config = dict(
    encoder_arch='coatnet',
    train_examples=395000,
    encoder_norm_position='pre',
    encoder_qk_norm=False,
    encoder_parallel_block=False,
    encoder_experts_per_token=1,
    decoder_norm='layernorm',
    decoder_positions='learned',
    max_grad_norm=3.0,
    epochs=6.4,
    adamw_weight_decay_other_params=0,
)
Rows from block 3 of the text decoder of a small image captioner, named by matrix and row number. Rows with one number belong to one neuron. Each number is 500 + 25 x the weight over its row's rms, rounded and kept within 0 to 999. All counts start at 0. Numbers have three digits each.
After each neuron's rows are labels from the 100 texts, of 14848, where the neuron reaches its highest value: "fires on" is the input token at the peak. Only what is clearly more common there than usual is listed. The data: small renderings of single solids in any pose. In brackets: how many of the 100.
# fc1: MLP up (decoder.blocks.3.mlp.fc1.weight, 512x128), inputs 0-63
# fc2: MLP down (decoder.blocks.3.mlp.fc2.weight, 128x512, transposed), outputs 0-63

fc1.289:512558481463494523532478458495583496492483487481516465507525513483516485548505546520530498525504488501488501534475520478519529497487534473517528535525483522467535490465486486496519506501491514
fc2.289:520467516486523508458500531521418494498520528532510543484480466510488510517514501462502515506520480479470465480491454472489487524506506541447498473495494475546501556521472541519484498515510485
fires on: "a" (39); "blue" (10); "red" (8); "orange" (7)

fc1.29:487509502561475493475515519476480491466532526464478453474538491489478500501487492508491500546533523495500510478528478543449502567534462453535504534483481488484487525540526480522449477479482511
fc2.29:544488489455478505479503513511437477471503563472484511521473481518491513465508521539521482465489534516468494509467521534474474468503530519493468474526515522492473516470471541516457507557494547
fires on: "red" (19); "blue" (14); "green" (12); "brown" (11)

fc1.336:455483474494541474489546517533478537474502520495462481538507493523489489476509484473549531474536467476449483490509519489503479500538470507495474486475515479508546528498455514462518530460516520
fc2.336:472525508503472485480475479472490482503482491451511563539538466497502487525445491518459542533469523502567526498474531496484495477504514519504474494496487538482471514508489460518517521535495455
fires on: "black" (16); "blue" (14); "teal" (12); "red" (11)

fc1.125:440511550531534472500502536504503526465528548486511501522514514480501526455516554468473512494530477480488520459526456482516540524513493487503473532516446465522471516531467525530488513503505528
fc2.125:524514402518488547481517489533525460514486505524491486486487508491502493572473524539510523483479515490492501488460461515482475509482502494526506514522453519523499475499500492473496497501504533
fires on: "black" (18); "orange" (12); "green" (11); "blue" (10)

fc1.183:455523477519518482515532509455512514506489520485522517516525494512471515472515490495502489477504504460512450485501475494485469542518468499504531498454506522508495495521510470519488507454464525
fc2.183:520501500440527481506475503508470487500471555491522465503525488516481477476446473538538501542529511483516528518519479463497481487480531544553478533551516500496493466519476520481505509498490541
fires on: "plain" (57); "blotchy" (14); "dotted" (11); "checkered" (9)

fc1.112:508498514548499500462537515482494532491483522484520499530503488514529498514501515453463526492549517489523508491515468511487477537502460501493520485492513477485469519537497473519501457479455573
fc2.112:539509467511488543425505478472508488475480487469519505510548485518484499540493523492540491471501511511502520528509513498545511463509526476485497520525493549483451516521467520505487508547521491
fires on: "red" (17); "green" (12); "blue" (11); "brown" (10)

fc1.80:484542510521522475553525519475493546533519441492502457535487519490536475501525547509499488528512466499547516458483483490545488454491511497485504462484510505476519488509503522508463524550523521
fc2.80:523474479468505497494503539541485464453464491504486555489509505505479520535498475465498489529524503509486545537458503498500530530514510511485483526527501540508470479487446498504494522482484510
fires on: "red" (14); "green" (12); "brown" (11); "purple" (11)

fc1.221:484503521501505446555506506498489504515476497482531497470474509536530456500492495533491512512474517518552483482517485523522486493535532511512500456481478444474534479538506472529444519484472509
fc2.221:532484497451518560466473457498498457435518508501501491511503493496515470495476493486501525538534488541496514525474496488503510514512487515517478529496522514547527526470499500513540519498492529
fires on: "red" (14); "pink" (12); "black" (11); "purple" (10)

fc1.511:514484498527525487524561477497475524530526482461485489470514509525481451517471497555447489541435493464519486453500487504532516494512516510472455495479521509478513501576529472507448483487512529
fc2.511:459507502453491507477480521485452497500470496545522527508517506481512475509513509425504511491558474529515522521489510461501502518499475528466525485500481500501476506453433526506522524508486445
fires on: "white" (12); "red" (10); "orange" (10); "brown" (10)

fc1.11:471492540540521475506482472452511457496452452458496496481524470497529471481510470521474492485497466477463470537527510517531530522507533452488500534466511487530520503470496509512502520494484501
fc2.11:518527477458526521483468504465532538504536507496529469466471552527491482495465496494502478540527557521560499487493516529532472496530525496477508468483504516490492500498459457492464502488515537
fires on: "white" (12); "green" (10); "pink" (10); "blue" (10)

fc1.77:551505523469518545517538490459535526491479503466461506498493500489528548492492553485497520484460446492466510532558492450491487536509456462527484547523518530487527487479500488501519493515494500
fc2.77:477528495495524467495503504518529472519472456532528512505519497528512489471518505505481495558488455515527490499426504543514488455482530562465498480489478453501485540479500486529513491470506502
fires on: "orange" (19); "blue" (12); "yellow" (10); "purple" (10)

fc1.402:513522457498504444491514509533496498516503518430508462496524512514506531503485477518472533530510515523545537505492513456552476507510506511527490486522516536497472489504484497494492527487437517
fc2.402:463495532492539493456491503509533531483489537512478554489470516490507437513511506455513453477510528450513485487511497526475518460516486466511547480444494513515505484508518473494517505507535471
fires on: "a" (68); "red" (9)

fc1.343:475496480483473445517466495508491527532467497478492480520522516509476536512517461497516509491528503496503491495527482456490485516495482516487517496533503464513467514491495408516492493501515500
fc2.343:493524536519496525542504493495481517472528490529515527482449493543551519504502533519510469523498478505546491503486544528503549496502502507474520491474511471494497477522485569483527471505468451
fires on: "white" (14); "orange" (13); "yellow" (12); "brown" (8)

fc1.12:523504484518539462543540501468486512496518489468460501448483506470509487507512517446534544516468497503484516519488516468507485479502575520540553501522518479474510480484504474490484489524491506
fc2.12:470474481498488465488488499518522497519510519513511509510521526517496511514494462497505489492552485481493504523496506487528530548476461488505525495484512507487485484550528512443533450495531458
fires on: "bumpy" (91)

fc1.37:474466519499495551446539492508518503528481488498538449509536508503540486471501478494488524453459478467507487484510517480547491529518449546498461493535486531473459554531467478496479505462511538
fc2.37:521490501500490492519485513484504504544486492510495508478510470529556509473490525447499445500514515513533516521509466508515518493512545519464528528535505507469557466473477459476512486498472470
fires on: "glossy" (48); "metallic" (31); "matte" (17)

fc1.398:520457515533518534450577456518504537484501495529521498561504530505538504510490503470491486501540445488536467550497492504518503514490440490502479493501513502524520513508478479513480514492493516
fc2.398:512498475492479518508513492503478526524486514450460544473505542502495477526582499504515491504482526477472477477505516535473502530459543493492486485532488516449463482473474502503519524535474466
fires on: "blue" (14); "teal" (12); "orange" (11); "white" (10)

fc1.4:480504532491487509488491488467518468557492495499486526486512499531502511464478515483503532555519497474515474511498499450493532446521451481515486516507488490527466519512505526511540504514518481
fc2.4:519504484496536459480509517519452512485530480481484522509522506442493460537512488503483471478504466515499476510543524502492453492506535497494498479494518530497507472474483485514515515492500490
fires on: "grey" (10); "orange" (8)

fc1.430:511531471523479496514545475527503500475525463497476506504520479508519539548508482485487528500515511488490512520505505462502494551553540479508510461466500476489472474528497521497462511497528487
fc2.430:521485503499484520561488525495494485524514515486450484515511471470459496455507502514508446501469476515493507507484481546482497452517523481490535500471503492520529558465545518516505470521495528
fires on: "blotchy" (24); "checkered" (21); "plain" (21); "dotted" (18)

fc1.410:530465507503470484538507533474501508532503500497476429521509525516505517561498515534556482496508481478484483514549487518482458509477516470533503477519481541507466472516492531511493496533487533
fc2.410:474500514514506555525517476500500502476534519523459527498474494484493552467477517461470471495552513522513522542488494481516562500478475521480500525477521447524518534474504488497486488489470445
fires on: "white" (17); "red" (12); "teal" (11); "yellow" (8)

fc1.280:518504505505466521453478512495500541452482517461514512477550487477477507539473530467524503534504490493492508504518517488479527493479527492513454507484507511512463530471453521519532480495544484
fc2.280:507503499485539482511515508524500508493503514497469505501501478513506467521480520495494481499496497507494538549463502448490489552534524490466515500526498493510514549484470475523501529547542486
fires on: "black" (15); "grey" (13); "pink" (10); "blue" (9)

fc1.33:516526524498504455514518524481434480469503495497489518444498535501488464512527498525516533508490501502461472495488473461475532520521458479505484512518504568499473525509478477535519492477470538
fc2.33:482481502511485481503475490488507522489481490479491489579503484504507516498469553511503474456512508527524503519473541513535443491485508486512484556479539462474533455492528484493505492538508487
fires on: "matte" (46); "metallic" (30); "glossy" (24)

fc1.321:533521503468463509487517462463487479472460453444529538508475517510532505483468544475507456491496501487467508540521502517525527521500517498515489489468490489528471477499510482521550466522507503
fc2.321:515507502509514506491503470495516487470468498515497498490534511493510519506482521512488509559489516534488495490464473507448522441535505487504497486483491491494457499540512432490481517449498504
fires on: "grey" (15); "orange" (12); "pink" (10); "purple" (9)

fc1.40:525468482482497540472519520533514524450466506507514539456529459468540482463511502503514471483485550499496541497495516474540470474508504470496487474520529505515490508492533525509514462469489512
fc2.40:529527512493474432510474502488475505495509493476497514519500521486499530540489459498465517470517495506489462527506493509494538462512499507525499528510483550518494476490490524471499537478478480
fires on: "a" (100)

fc1.287:470491465510475529494493540495512500494492478526481520549495484499526472564519524530472503497514477484534534505482505498468509497468519497484477510470524523497486510475546507525509455519506553
fc2.287:506521553501472529476509510512513454514530511486495454485498485523492480485482499546526498521454524526494477495481441477499462493504505528549509504530476479518531467529504483467468472495487505
fires on: "orange" (14); "blue" (10); "pink" (10); "white" (10)

fc1.292:515498472472501466503536456454526462495513522463525533516468536479525489480513495499449507510504502491479516545570481480513550505513484466547467505545505514498500528519474498468552497515441473
fc2.292:476524536475472488485547508498492484527485519541500516484504481496541463480522499506479455509491477535485509501487438541518480477524497477517505500490485521519479514501503447533517487528508535
fires on: "chain" (100)

fc1.51:489487539503513486481515476500562528496529487494472492462497515504508497497526466502527476527534442480538505479549463505516515502519550474526493529505545520487503495455509502443482506491482520
fc2.51:467491511493519478516511467495470466484507565484484519452475499509498494514561501532451538497464521532504490523516535527495514526527455533477509506513500484489530454492491463528490496520510439
fires on: "bumpy" (56); "chain" (40)

fc1.233:495501467505493484519461498470559536483535508511456484530489490472477542492502470449484483499543506510508514519534500498531511498541486500502509505479519511460495540457483501499463527529460500
fc2.233:499507491507518525489491487523461500503480487468486521474483538512515468481499522530470525479492464524433482483502512475519517500504527497509508489460492492517521472483562515512513486497571524
fires on: "glossy" (12); "blue" (8)

fc1.370:475481465511517502533427485469529539447500507516509464467494521501511516519478487465469531501487504499519502551486543484542495485553461484536486529496516467445510505512502510472484505485525526
fc2.370:520491495477540483462541520489450467550498491503513523499482515519492453490495499554505487523517493510474501462529479463452510512471526519481498490498509516524489492495507494504522519530498501
fires on: "plain" (65); "striped" (13); "checkered" (12)

fc1.188:517463508479496448478492494525489494488478496511527539463510464454506473503501532519495515543504495502498486535529531555497471512485530491493490491508504450485462533480501487464483561493487525
fc2.188:492485531490518519473537502474528455565480505498505495497451527519511494512479494536539559494497494489503495487456494554496497486561454511485500528477453498547523504510559496504457492473512506
fires on: "black" (13); "yellow" (13); "blue" (10); "teal" (9)

fc1.206:503545470512482522472479477463489534447503484484496478496535487519508484461517521540494488483486498512517525484518512467495531468493540486559480540472508507518494467487528507514500537504515507
fc2.206:544485510517519503499503505502547553501489507484501501501522485496472537534477541465486512496511538499501541490522528535444481510502481497478462500473493484487466507447497525476514476530504492
fires on: "plain" (62); "dotted" (12); "striped" (9); "checkered" (7)

fc1.21:526505522523475471468527517469475555489525467487509511472503492535460490504484483516535480496448484494450498466524495472479515517500495490546521491507511519507508522499531504482464497504470486
fc2.21:481489468447510526484473514505513443514528494485501496535487522545472501497483551520460489488497519511515450540465519541513514561498514518477509478498489490470502487485499522537422498510496479
fires on: "a" (100)

fc1.208:537471512473479460494513475489543504535503494460486466502472493542541504461528496548487475515463473490549509493493496550477508524507500494512509526505492451515530490479481486471489482529508477
fc2.208:510492495518499530503461515451507520481473531540478478530489485537472503514517496491507456509478512479487495493464491492492515501543542489465505501469502525497468470482514457546518452505487491
fires on: "glossy" (49); "matte" (38); "metallic" (12)

fc1.263:443490507493472500521515522499498489483513522522511518455552448523498483507489489524491512516488481468447514501503518493513495492549502508494484450467511484490476501494512506477503536493511521
fc2.263:538473493462544470511471493474495496528497473501489505539465543500554523513524541451483537474491549570540561474517477485490489461474525489489467495509480539510483481507482477499523526551475489
fires on: "teal" (18); "blue" (13); "brown" (11); "green" (9)

fc1.225:524509520502451493502487500506499496507477501513535528527487502482515510515469513530509484452487514466461486516518476529519504520499436461511516448471528514480465468516501471531511479512501505
fc2.225:462489499524513518509489479530521494491494549512478506493506516486506472489532517512487468529503507486461539441519456460466456532505468493525523500525524433503462518486509526464498513516460502
fires on: "matte" (32); "glossy" (19); "metallic" (15)

fc1.9:536511481478505482493493487480473491483518488503507510478452541555485546542493474535566518498464513481494501499564515497482501503488470478527496448488560503573487505475481516485498494503485476
fc2.9:462527443507472538475495493510518505481466510481511532499493459483529535458484488492500504487525497533540492554452506503548490513474492508468460520468483515439507542535489495530499513495498490
fires on: "white" (20); "pink" (20); "metallic" (14); "grey" (11)

fc1.199:507517487475516486514520514534505474485487530519555459518523486528498507518521488492491527506482536487527466451493512520489454490519515516495453523465491513519460527505480552506530481505475490
fc2.199:512504515514513481494478504470504495529508486440471520506480505511459490436521485474509455523463507504512509532497486518495548498472493515537523475540505510508521502494512465470483515469515502
fires on: "red" (12); "blue" (12); "green" (11); "teal" (11)

fc1.175:503510468508528501506425532492517518482471543465516503511493495509464524478481481520481515492493514485478518513496503473505496472485440504495499489509465556527455567515462488491508527500464484
fc2.175:471485515498494500481559488459472462513499510516459504490524476497509484494500502473513479479505471532536505481509504528505520500519549464536507509494528458495497442477522498525498467501526507
fires on: "orange" (14); "brown" (13); "yellow" (11); "blue" (10)

fc1.300:497510478503529516492521515480515552454476537501492561491542495496518496510515520478476535496539544474470498475494480521497523524488437502503496532484496495469522520530471468492514504515483488
fc2.300:556520479475474502520510460499487523505503498577496495513498501478555522482520458514509472513483497486480482468507490506540491487461523485469470548521485481491451502493512499536507514560485465
fires on: "red" (14); "brown" (12); "yellow" (11); "blue" (11)

fc1.38:464503503503519545491492495517472440464534525485502510408483450482510455526461462564469489551486468516481493513505536562509485546528511517504488495490506518479524495481500492502434522521489531
fc2.38:536486502483545469446524508497533510527493496472485508502522531510547496517542504506527526525512499481519451453484491530513524494489493528488511511532500508503495515491513542507466458499491502
fires on: "brown" (13); "white" (10); "green" (9); "black" (9)

fc1.178:490530477518509486539517485441509520506511519485508524519531524517518531497488489496505486456550491459546468511543494522491499521516512453475473512474505486489467461488501491521518534524492539
fc2.178:501494535475470532511539492510506500510508475473488488500485499523525518448515517519489467485489486509453522502508475558529529451460503543489520491555501526541485496495460523524460476503498518
fires on: "plain" (84)

fc1.234:493516495491541518501519495466515530494521476502528495492509484455491512482548514504536492534534484518494498495535525524487492490511496498560506487480474521500513528490522492521564523495477497
fc2.234:485503500517455515482467543567474489482502478503505509507491487515521491492476563493535548520472522487532482486495507479484488508512454418493529487508475471528425519474510531463534470515524507
fires on: "metallic" (35); "glossy" (20); "matte" (17)

fc1.453:495513475496508458491562513453549492502509510516511549517493502477512495503503537515484499465498526507474526499448503489506522558468509505517536475474492519463497531508520477508512501530493510
fc2.453:478516499462496531518454492461492546506506506546523515494473494491472528472470542464544483485514488467539480493507504485506539520519475493476489553486504486506495487496518500481531544469542524
fires on: "black" (18); "purple" (14); "green" (10); "grey" (10)

fc1.436:493469454493490529469473506489512500489484486575482484500533520505523540517530496505500512491491507514515493490450485525501507492518525515494482549504505450478487519474500487519542487506517544
fc2.436:531510545454514489503493499489496498501486528463553477502470506500513494481520504502525469561523494468501459507575485490481488515458504497493526519490501538485458487502463509510503537512478490
fires on: "blotchy" (11); "brown" (7); "striped" (7); "orange" (7)

fc1.39:477538515534466486522465534512452487506544564518523502476523471512474498516483538520518531515454531449520495491495486501527502533490515505486484496532491516513487503523497472505482505493486471
fc2.39:512469485497509526493507459513511457487532432529501521524486472475515470521468517457481480495533457545511506487486513475503477489487494502524511491489487472534527540494438475430480486490474504
fires on: "yellow" (12); "orange" (11); "teal" (11); "grey" (11)

fc1.431:444541447490493449503473514491473493473499518504482435496517516524521481495497490491464479489535507488503509500509510479537458527542552515517522468463511499517518472492469528442486517495478538
fc2.431:535501525490502537502515504471560504504507492509477523529505509466497500539469526524511521520468531528494512471441493519482530450492491500488462487531503486481486506534519463546499508530537469
fires on: "blue" (15); "green" (12); "black" (12); "red" (10)

fc1.79:500509491505488494507501489488476539539531510500516510499486506442518520473500469490540554551503521484502531498566490497514518479508516506531469465504500504455490527535502537440495512493497543
fc2.79:495480534495505525515515478494522490525481491510466512471505537487534501489515458437480544483480495520460514512509506505513519475474488491502486458490529521495525490538505473452513462519524514
fires on: "blotchy" (32); "checkered" (25); "striped" (15); "dotted" (14)

fc1.393:525517509503512513509507487482518510509513449482440463501509459546507468509457524522513515497502477519514503508521503487541450466495475519501465510501526510549510489466512495485480517516514453
fc2.393:504486472474486525513486487490459500477503515477526499483538544480478506500510479467494474512476508457535484520467490499475531552530545518523517491495450484504489515528467504513520475458519536
fires on: "blue" (13); "brown" (11); "green" (10); "yellow" (10)

fc1.64:520487467526502464551518542518449482518479518494526505503499548475507523480553496513477498502459500483519481491534494512501512487495522502527486514484494468517511480534539487501484509501507539
fc2.64:497548506463500540493490506509525491475519499466475515492441464531521481467490510490494498504520506502475478486481518478479463507521518529531531497505492527501491498501456502501474473458554465
fires on: "bumpy" (100)

fc1.254:512505481473531513530520494517509557463554486476480483459494470523545474515488522451483478529503487463525465518501508493491482508521491509479474505467526494511522477471524528486501492453497548
fc2.254:473463512497526481507462498511482447547526511507484503525493510492470508500514468537511500481502472515495483495515465511504505521499498508514505503507497491492479505547518496487427479545507458
fires on: "bumpy" (100)

fc1.247:512509520493481463510504507452498492497523516477507493518493488520519521496494493490486522472504518481514466484490515510494528522488474497475468499518509472538466479425548526501526489544462537
fc2.247:510499493490469544418499518557495561497516479503514529496498495541485493480496510478472497513489497511519495515514530485487522486509461483537545472520481514499455507466469499472521492461495490
fires on: "glossy" (53); "matte" (39)

fc1.264:487494477509543485525501532478538532500506474462530511521500494481459525475488483467464508511533498522526482512541497497507517500523491488495494468434496504470499547474543510511529493521440487
fc2.264:499512477510507533493505465485492498504502498503542523480518505485502510471482554514508522474524491495462499485495519482527495500513514478523508491526522518519478467512521542513462469489509534
fires on: "yellow" (11); "grey" (10); "brown" (9); "pink" (8)

fc1.477:499495498493486513482453502512479503493514506510495494506535522543529472481503494506507499495476481463555483506528487522471481504483497570532518495509506466500545453503489484528543459527495474
fc2.477:526515472514449455504495542536473513515479482515515436451474484502469490504518505501511489496509516541484515501501500476523508484502518462478526493508511542498460517467541541472491465542508541
fires on: "brown" (16); "red" (11); "orange" (11); "blue" (11)

fc1.16:450500489477467480519481479473488477490480513538511467459494493539516542533506475461508550516523541479520466546568565500507524535542525512513482533491497464484513471470474508522475514518504493
fc2.16:529479496503545523465542549526494535511487507480467534532491525472518481457472545530500477491502457475465520484492457510496467473480487521508503451517507522520458538538486510497513511524500540
fires on: "a" (61)

fc1.100:521468509496539575520525496519532512473511454508520482510503520525462501490497526507474498498485467508548494503506478490518505526462485514486528497486518521518468524500494530562550461530527495
fc2.100:505528481520502453482460514487476531543475507489532518517536514518520503529504522512513502515475469531469503495492558475464496462473503506529512516482524500482540447495537517477478517489472542
fires on: "white" (15); "purple" (11); "pink" (10); "red" (9)

fc1.413:511499480519435515458537506492543464512528533524518475500489482508524449456486458497464511519457465501505481527524500486506511487507494503487475508523488525481534505495479465495510551502520528
fc2.413:492505506478564515551439482541446526471492489481476530494520501508495566536532523500530471483525500529478515507471474511507483532517513531517512500490470484455491517495533522528517502486483465
fires on: "plain" (66); "dotted" (11); "checkered" (10); "blotchy" (8)

fc1.310:579519504465467471504493514522507478453474492514489503459485459513502508481495486481501516521448468489520501465499499495508528518513561556512507496517459479502467541484497536481527506493534506
fc2.310:489478556520484519509551499458496514532434480482508468488536522515487524467499500504493534481477482513505499493478506508463489526556498513520520542479473545500523514451536463506504463529545501
fires on: "bumpy" (19); "hexagonal" (17); "teal" (8); "green" (7)

fc1.411:451463532548443502462515471510502513489471456486519504494496523483552499472504465509490530499504476523530473505520473503526501531492513527520499527519498470485496461475500537515536500474532527
fc2.411:501533485493535512487515456488504498525514499543494537507537497474507456510471512482487451533525483494488518511459528507516467496474517485492489531482491518501520503475464546507452517531477480
fires on: "glossy" (56); "matte" (39)

fc1.68:503484477533490487537505479476509502566490497480468482468487441512518478516523533539529522488517474493534508458499471511518479526483505493531511542541488463506486506503455503499491474509468491
fc2.68:490507483508492501501467463483498489500498509520528486532499495538500527518517476468461507466474540520534501484506513498507544487440453433526517478485539502507505492470493442515503521473511513
fires on: "metallic" (79); "glossy" (19)

fc1.274:529462513506502504530484480472523473516487542482520538470517506493515498451474509535513530538505453475466512489509514542506468491510468438496527487473489502536516511483512480519501510540492506
fc2.274:484503483475496472468565486509494531459504467500484479559512501514458529539526536544495513496498480532492498505480463470481528502523486509502520503524501507495468494497469545490532503480499514
fires on: "grey" (17); "yellow" (11); "black" (11); "orange" (10)

fc1.333:508481509439485513476510478494521503469506504529481523516519568476493489510515518536519503527438508471512556485493480516501538574486476491522501475540457481501487503502504472484518480523510533
fc2.333:502535447524529478485539503513509504501539552490501497455525451514452506503523473532501487515517532502496486524497482470475513480520523493506466533480494480457503463478490486532481506487490520
fires on: "chain" (100)

fc1.298:472470459542515505470515474496529538530482506463502517467479459505485491477495472510492507476524525485520505455512481538506505502527517491563496516528497494476486495468469550467512544524499494
fc2.298:517523503518519507533486501505516489529553520477477500513514474505444509524501501506512471481516522507482505488461492498516482471433511454482493459487498520495458519461536494489498518489511484
fires on: "metallic" (24); "yellow" (10); "twisted" (7); "grey" (7)

fc1.185:501494538471491525496535526506463514484523524505506500473524525476514478560543505535493499523504497428510511535470507506521511486515477545507532511484431484483537459468471534482474501497499495
fc2.185:481487468505500454464505482486535499475513500505474479487490473526454537474493500458508497450501517537521476482511517455473449478454520470504503490552544505480512497537550491528525473560528479
fires on: "plain" (29); "dotted" (12)

fc1.209:522491495496477520457480465510488481499521524507451507495497549468508556506466490496520491534500501493489573506532519485483509514512487511504463508511496441505514498481529485513500478492520472
fc2.209:481501492504499468508462515520510515451499524480523504539505497531487482512475495512479541495519494530496541540498464534523495536512475548478508450476501533496482485510492473522525507517466477
fires on: "black" (17); "grey" (14); "white" (11); "pink" (11)

fc1.182:523528516498482534537508513496511504510483466468498466523502464498482502490470503527538481483507488472555479495521481453540484474510497534497478482467493525545514490505561494496532524522518498
fc2.182:495468460512481530527525502506509518520557546525476512490499525478465505509524524510491448507517501495453487506485516517493489530504515480492506483553455480488480476541503517501489425413467534
fires on: "white" (14); "green" (10); "teal" (10); "brown" (10)

fc1.473:461525482451510531556494508481477530505482476536528536502492488442474456505544535501484512507513516522491532497476476484509486472514516528497481484479490501491506494523513476477503492484507510
fc2.473:536497526528504491467523535520499500516502516472477489523495462528548515483432508476531479477541496440461524479506464502552484496510463484500498541502548527494534521462484502498502520506522456
fires on: "brown" (13); "grey" (12); "pink" (11); "blue" (10)

fc1.416:534510484482527521477487547470509502467523522500493496513514447530482482501467536459449526468541491465491479472478505497497507502513466484554524473516519515500515465498526484469500478516501487
fc2.416:452490515528539536504469538496494502510518528513505526450479521514528492510527480478483473505473520521514492502536460495468485457507526538483499527528454484460506546524526497468446488459532466
fires on: "metallic" (58); "matte" (23); "glossy" (19)

fc1.386:497499487484505468543510478487495497507535500507501512493508530478518536446522507530538519506467515493513501536498493530469488522517470480535497488504488491472516466495519529521466531530495518
fc2.386:554470462493462502470478585538557487502492493499474481519488514474542472496528477447510497533525529503504478504544494497471503479518484538498503502551458496543497525509509509494509479484504463
fires on: "glossy" (43); "matte" (29); "bumpy" (19)

fc1.150:543542463517490485509489466456511486498463518518494525524517501495479537510499550488468508521512514499500488524501508461512478498509485467559513445531500539442481483507514488482537513523487522
fc2.150:495536547504514532453548509491503481500434504495497570506530483514497485491469517463470489482522516515511518497498479509528507443482523494448497549435488488522509477478461510480541500464514462
fires on: "orange" (15); "pink" (10); "grey" (10); "yellow" (9)

fc1.510:482501471469487479521501458504474507529519544478495505544485480499487556494536499520531477522460476527512530519525478512476519504505500533519497523518504491469510510496520501519489490492479439
fc2.510:511471523499556506466513522470500513482494510546509490501536514524475437475439502508482484456529497515498485495501537480532499469497506447489520499506452490502493437497505451509507490533497487
fires on: "chain" (51); "plain" (33)

fc1.98:532501522510510493487492520496513538492482535544493507541478509500492502488482543479456491488463490481516494490499506519526489534500488512486469529538479482520505515533508512510505472499505472
fc2.98:445520491489520475530493483470495517517477487457518541468516504446499486504530508504493499480490475503506505474504501489522515518514522497503477508469517510513516507538491475481505532523467506
fires on: "glossy" (55); "matte" (27); "metallic" (18)

fc1.465:533511486511513526472508537525513516524495461508527551495493501493531525497523489507478492532483540465496482466552471528471486526488500532472493495517502507509483531525511527516513544522499489
fc2.465:514528499484519509496457517506463503519511581469494502497492490462465505488511452522511476507470511452504490479504528469511533504491550486527465496470531486482482493468483516485492492517523507
fires on: "brown" (14); "yellow" (11); "blue" (11); "grey" (9)

fc1.3:493510468513471451496490517483497511511484531540474485528557498514509531514512476521465462495509506443513494481522463528465458533485474494488517489495523464493504519550470474518472485501455510
fc2.3:543422470505477501502530493509482501492489501496463511460451489456482487504524480509507514514512518526470483485481484491498476495484538475507540542504481518468446478513526494461495498486528477
fires on: "red" (17); "orange" (13); "green" (12); "yellow" (11)

fc1.89:484528500500496482513510469500462477490477492484513498475447521491503482500491514494517501528527494486471489557528504523551505504516479494526513499489489450520455487540535486554518482541510550
fc2.89:461494501516498517474482485518480497548466489483463459462466570523497507496477467439516460505453484496477469562551518486501444541515525479524535484495516519509511488491487530475532521503506492
fires on: "blue" (12); "white" (12); "pink" (10); "grey" (10)

fc1.377:509466455514532505503509489516466469501524474497477523483482509456569506501485493473548521536518520498508475541513490523506486501498522519524521490533544514457458509491470533521501490496495505
fc2.377:463493531480473494478479507510501536503484499525515468524528501527466491512502432491449516475513495498495512469478523473526507517474486492522506538497515521512513500536533508498509477526512538
fires on: "a" (39); "matte" (20); "glossy" (16)

fc1.464:529489517464522504483536473540470499493520448478501451458560496539491489514500510493537509508503504487474479504508457491488496501488481513509536514492489472538495528532503483507463507475526450
fc2.464:495503497498512511448464494503528503492504508525528515489457539471492455478511554481463498494500428542555525483495524502515515486492493469500529488486512510476496498478479484475525517509522513
fires on: "blue" (12); "teal" (9); "pink" (9); "orange" (8)

fc1.425:490504542512471485488483526492510496508478485499484474518527492508535504543479515541476479480510488454528482465523467502495453500542525547505534489499519534497484523504493540492482498509487543
fc2.425:516522526510502502503488540481519495512454538536495542474493509518492467481528458500485499507472477528540499535494469457522455467507511532488509497499495522466511476522478504555528511511503492
fires on: "brown" (21); "green" (15); "teal" (12); "yellow" (9)